A small text-conditioned image diffusion model, trained from scratch: num experts 32.
Rows from block 3 of the text encoder, named by matrix and row number. Each number is 200 + 20 x the weight over the matrix's rms, rounded and kept within 0 to 999. All counts start at 0.
# qkv: attention query, key and value (stacked) (text_encoder.blocks.3.attn.qkv.weight, 576x192), inputs 0-95
qkv.513,186,181,220,184,170,214,205,201,185,224,185,183,218,220,202,150,224,187,201,191,215,188,192,199,214,181,224,186,228,227,207,187,178,223,215,208,177,219,205,186,174,216,184,203,186,190,218,186,233,201,184,216,170,238,211,194,176,192,166,177,197,193,214,228,207,183,226,174,185,180,168,210,219,218,187,219,164,199,189,211,197,185,179,196,157,230,219,214,226,219,188,190,192,191,226,212
qkv.514,203,185,237,214,195,216,204,209,183,173,223,168,203,211,205,190,215,209,177,172,204,192,165,207,220,232,179,223,224,229,193,210,200,206,224,195,171,191,174,219,196,193,188,182,184,212,187,186,203,205,221,186,187,222,198,194,193,238,235,202,199,217,212,223,205,235,183,174,223,185,179,208,173,193,217,193,184,201,183,198,216,211,209,206,235,201,181,201,182,212,200,189,182,200,223,193
qkv.515,176,228,217,210,202,205,187,202,163,190,186,206,192,183,233,217,197,191,194,218,209,207,236,236,190,190,235,229,193,163,186,227,207,175,185,204,188,189,168,205,186,159,232,210,209,191,209,209,173,188,192,177,190,192,214,196,184,193,190,202,197,214,176,214,197,163,205,205,219,208,175,220,197,167,169,190,219,221,232,185,220,231,182,224,200,200,179,179,168,228,204,221,203,175,184,204
qkv.516,187,223,201,215,181,182,206,171,177,206,237,186,191,173,179,166,184,180,183,209,191,226,171,191,229,227,169,175,203,179,197,201,173,223,219,211,200,184,188,198,219,204,221,201,218,201,204,218,189,211,187,209,235,201,209,179,206,209,169,238,190,183,219,232,219,208,197,193,220,162,211,205,171,216,179,226,211,216,183,183,184,167,206,204,188,168,186,195,194,213,170,220,180,215,227,196
qkv.517,183,208,206,187,232,181,181,224,236,176,197,223,216,219,194,165,176,185,198,206,183,201,201,188,209,195,224,181,220,208,214,207,186,244,192,176,183,178,195,226,183,228,167,214,189,223,203,181,170,174,168,196,212,179,225,184,188,194,201,213,177,235,188,187,170,196,221,231,168,216,213,176,224,185,199,207,202,199,211,169,205,213,216,213,188,178,183,208,219,226,224,200,199,206,190,227
qkv.518,198,210,222,169,223,208,177,168,177,203,205,185,209,229,210,179,187,187,190,215,202,197,204,197,206,215,201,219,203,161,206,219,184,203,213,218,221,213,197,224,178,216,199,189,202,186,206,190,177,220,232,210,176,232,226,188,224,206,173,209,203,210,192,212,208,207,199,192,218,213,214,190,188,190,174,205,182,162,197,188,209,166,172,180,200,223,184,212,160,235,204,223,209,171,186,182
qkv.519,221,170,204,192,178,173,222,229,182,196,199,217,210,167,227,194,180,215,219,181,213,187,201,213,181,174,175,224,183,190,215,233,184,185,202,184,213,173,208,165,204,201,179,213,201,213,222,184,197,205,169,219,196,217,196,198,218,198,188,185,195,182,181,194,198,186,212,205,189,158,218,209,208,209,201,188,210,203,189,203,184,213,224,166,188,226,188,218,231,195,204,210,189,205,213,191
qkv.520,196,187,199,218,179,213,180,224,221,213,193,217,193,206,178,238,184,199,200,174,231,179,194,227,183,233,208,198,202,201,210,201,200,221,199,196,209,196,210,200,164,232,192,182,204,189,179,209,225,200,198,189,230,209,168,223,208,186,220,219,165,218,211,172,217,202,192,224,213,211,223,179,209,196,176,171,215,189,241,192,189,201,189,177,173,214,221,217,192,189,203,212,180,200,199,186
qkv.521,208,174,180,224,181,214,179,182,208,201,197,188,213,226,191,216,223,235,231,184,206,193,186,201,236,185,211,194,191,215,202,194,223,225,212,202,200,195,195,236,158,202,241,183,177,203,199,202,175,194,230,202,193,186,195,226,214,168,202,196,193,179,204,195,202,209,167,227,192,216,193,190,211,206,213,190,240,226,233,210,201,223,188,171,182,214,215,211,197,193,189,198,183,233,225,203
qkv.522,192,211,194,212,210,185,169,198,195,186,206,197,184,206,201,212,207,178,201,203,214,229,229,185,182,211,198,200,198,190,205,164,210,176,208,196,168,186,199,195,206,181,177,231,182,198,213,210,230,193,172,173,181,236,195,176,204,196,167,195,209,194,217,183,213,200,201,202,199,189,209,211,190,168,159,197,225,173,163,215,185,176,198,214,209,195,230,219,209,194,177,227,186,224,213,183
qkv.523,234,167,196,188,185,211,174,172,209,215,212,214,224,231,211,174,192,189,183,228,176,184,172,208,211,220,192,204,211,185,220,207,214,175,171,181,197,206,232,182,179,200,222,200,219,182,231,185,208,213,217,220,206,165,204,230,198,216,201,186,192,218,190,191,204,181,220,198,158,194,188,176,173,179,196,197,197,188,191,188,198,209,199,218,189,170,213,199,187,202,172,174,176,176,206,175
qkv.524,179,214,197,215,194,212,173,205,218,163,192,204,210,219,194,183,210,215,214,199,172,201,226,190,203,165,204,174,187,194,220,186,188,190,174,201,192,192,184,189,213,171,181,195,223,179,210,240,218,202,166,209,227,215,191,212,194,203,201,223,211,215,196,233,222,192,177,205,177,177,238,195,179,182,208,189,214,222,174,228,180,209,200,184,207,201,207,216,211,198,191,201,168,202,229,212
qkv.525,203,204,215,213,172,220,207,162,176,213,196,223,192,186,180,190,192,173,169,234,186,219,208,199,173,181,164,209,197,175,225,224,204,208,223,173,194,181,174,203,203,219,206,232,218,226,195,180,230,221,218,211,174,204,176,228,200,192,212,213,176,177,180,208,197,157,206,196,189,206,226,214,227,186,210,199,196,225,214,220,203,210,203,193,219,205,213,191,183,217,213,170,213,202,195,175
qkv.526,187,209,206,179,207,167,204,209,218,192,218,193,169,192,227,215,183,183,216,193,212,219,220,198,203,158,227,204,203,216,193,196,217,180,165,217,220,220,196,183,208,166,188,184,189,210,192,206,182,204,205,193,208,191,187,210,193,165,167,223,200,191,193,190,202,197,219,187,207,168,200,223,194,211,213,196,171,205,189,217,195,175,217,213,194,180,170,188,161,169,224,217,215,217,200,193
qkv.527,191,221,230,202,191,204,218,228,199,184,200,208,190,187,195,187,185,211,226,157,199,190,176,242,227,187,219,210,195,203,177,223,169,185,210,231,161,198,180,194,203,201,212,167,172,216,202,231,198,235,192,207,204,185,190,171,205,172,219,192,181,201,242,197,183,222,219,195,210,194,199,222,218,177,203,187,195,196,179,227,190,175,219,211,182,213,235,201,211,224,176,208,235,203,215,183
qkv.528,212,196,178,198,196,214,220,171,228,196,211,204,213,182,186,183,215,206,228,221,191,201,181,236,210,196,212,195,199,219,252,192,189,235,172,208,193,221,178,191,190,209,226,221,186,197,171,209,213,206,190,193,200,195,172,185,204,194,185,183,198,196,197,192,202,165,184,213,165,198,205,222,193,183,179,223,210,161,206,225,209,189,186,234,208,198,230,187,181,208,214,199,194,214,226,199